config.toml
arch = "convformer"
model = "image classifier"
dataset = "rosettes with rotational symmetry"
train_examples = 97500
image_size = 40
crop_scale_min = 1
horizontal_flip = true
translate = 0.06
color_jitter = 0.1
targets = ["order"]
num_classes = 8
norm = "layernorm"
norm_position = "pre"
activation = "silu"
mlp_ratio = 4
parallel_block = false
inner_norm = false
moe = "expert_choice"
drop_path = 0.15
num_experts = 4
moe_every = 2
expert_mlp_ratio = 0.5
experts_per_token = 2
shared_expert = false
patch_size = [2, 2]
depths = [5, 5, 5]
widths = [96, 192, 384]
kernel_size = 5
label_smoothing = 0.2
loss = "cross_entropy"
residual_init = "zero_last"
optimizer = "soap"
beta2 = 0.99
lr = 0.0018
beta1 = 0.9
shampoo_beta = 0.95
eps = 1e-08
precondition_frequency = 16
max_precond_dim = 1024
one_sided = false
adamw_lr_other_params = 0.0026
magnitude_pruning = 0.7
steps = 5400
batch_size = 64
epochs = 3.5
lr_schedule = "linear"
final_lr_fraction = 0
warmup_steps = 540
weight_decay = 0.5
adamw_weight_decay_other_params = 0.05
Rows from block 9 of a small image classifier, named by matrix and row number. Rows with one number within an expert belong to one neuron, the router's apart. Each number is 500 + 25 x the weight over its row's rms, rounded and kept within 0 to 999. All counts start at 0. Numbers have three digits each.
Before each expert's rows are labels from the 100 images, of 14976, where the router gives the expert most weight on average: "responds to" is what is common among them. Only what is clearly more common there than usual is listed. The data: rosettes with rotational symmetry. In brackets: how many of the 100.
# router: router (model.blocks.9.mlp.router.weight, 4x192, trained with AdamW), inputs 96-191
# up: expert up (model.blocks.9.mlp.up, 4x96x192), inputs 96-191
# down: expert down (model.blocks.9.mlp.down, 4x192x96, transposed), outputs 96-191

# expert 2
responds to: five-fold (44); four-fold (29)
router.2:524543455467492519436511496542534509490543487508507493540513522526517514502526485528467535523448472516519484512482540498494539492465537435509490506519496504531456526497546505486525472491530522504539509463479547466477529474472499453514535488508483554496532467503470470511499536467521503502
up.4:526500500500500500482538536500500478522500553500500574572536500500500500500554500482500475538500498559500500461457476500489500500487500500500542542500548454581500500521522500500453437500442500457500500564500555500500500500500500500500500486500500500500500456500500500500489500500492554528
down.4:500500527500559557500440500500548492500500456500500500500500589529519500500464500553557500443500500500500500512500500491500500500500500500500500500447441500500500557500545500500500459491571500500454500500521500500500500500500535500500500500522500500500471500500500500571500500435500500500
up.5:500500500500500500500500500500448500500500479500500500500500458430500437556500500500500500500500500500575495500500523406500500500445500500453500500500464572519500500500500500500526506500500500500500500500500500515500504500514426500441500426500500500573500500500500500500517500500500500500
down.5:500493500500500500500552490500500500604500496500500500500500566500453500463500474500500500500500468500500500558500500560500540489500500500500500500500500500500500500471500486531513500500500499500500447431500500500500430424500500500500500397496500500500445500500500500512500500500500451500

# expert 3
responds to: ten-fold (47); nine-fold (37)
router.3:465465528513485457556471525443525481489508505512529500495515515500462472488542495494517505489512487496536519504479482490505526484517514557539558536509507506491519488468516475519484511517500460510514519519479490529483501566508483529497458475478469459519476491501528489479517532479458521509
up.4:500500416500555490547504500500500581500500500500500500500500500538541465500500500500500500494542500500509500500500445500500522500500500500480500498613500500500532438500500500555500500500500500500500500500500500592539500500500476500500472500500500461500500500500508500500500500567500500500
down.4:500500544500500500500500500500540439509453500500500500500470500517500500500500500500500500500500500562500500500500500500500466500484500494500505500471500500456500500500500500500500638566500500540500500500500559437500571500500500500500531500500500500500500500500500500500456500461483500500
up.5:457505553500500500531500500500500500500500511500500500500530516500500401500449548546500448500500464453500500500500500500500507500496500500494500496583500500513500500522500500500508500500500543450527500425500500500450500500555500455500465500500499459500500500500500500500500481445500500493
down.5:500468500500533500500500500500520491500500500567562500500454428500557500500538500500573567443500500500500490500500500500500500500500500500500500500500500500500500500500526522500557500534500500500500500500500500500478500520500500500500554500451547448472500514500500550500500500500500500500

# expert 0
responds to: ten-fold (67)
router.0:527536482496522533496518470502467538522497561503524496429488493493510506546430511501520496507495482501496501483493480519479438482483503465473507481470527467484483486494507482471486515480448524465488533541493479510496531528534530466494506540544537496491495496505494526519466452515501483499
up.0:525429500500500500500552500500500521500500500576500500500500569500500491500500500519500465500516500500500500505511500500500571500500503500500500500492500542503500515500500500500500500500500500500500500500500500491500500503500500500500500500533471467500500500473500498500500500500500497500
down.0:503500500500500474500459443500500509500500417500549528500488500522500521508500500500500518500500500511547500493500434500523500500500465500500492500500433500384500500500500500426500524500553500500500500484500500500500500500470500500500457500500452500457500500500500500441536500497517500530
up.1:500500500500500500497528500535500500500500500500470563547500569474500500500500486500500585500559500500500500424500500412465500541500500500500500487500494500500500500500456500500536564500500443500500571500500500500500500500500500500500459524500500500500500500555482500500500500500500500500
down.1:500500500500500500500417500500500500460557500500500500461500500500445500500553500500501531500500500500500500614500500523500500500500500500500500500500500500500482426505500452500500500500430500500500500500565500500500500500500436544500542459500500500500500500475572500500500500549521500464

# expert 1
responds to: off centre (86); dark (34)
router.1:512521497494495473479468510513487545487536433504501489515468541510538487516500473536518443455523475467473491518537491470492535500542510449463472509544474488529523526508509477540470525535542482487540508483514508489477523490461497542473479525480469513494512498449490472478493514533531487477
up.4:500438500500464500500534500587477554500500438500500480500500500500500500500500500544532563456500488456500537562500500500545503536500500500500500500500500473500438500500500500500500500500500457500500495500500500478500500500531500465500500521500500560477500500500457452467500500497500484500
down.4:493500500500548541500500500500500500500500500500577500500500500500452480493449500500416425500500512445507500500500500500487424500547500465500500464500500500500534500443500500460500500515434500559500500500432500489500500500500500500439500500500439448500500490500551533500500532500500500500
up.5:517500456479500500500500517500532551500500473500500500500500500592500500500500500452500500500451506500500461500496500541547478500470500453500500504500500500500437500500500500500477505440500500500500534449500500500529400500493500500500500500500502500500528573500500500500500500500500558500
down.5:500461500413500500405558500529500500500500502563547500500500500500410500500420500495500469500500498500500565500500500450500500500500518500500500500500500500510500493500500500462500486437500500500500500500556500500500500518500436500500473500500500500500500475537587523431500500500500500500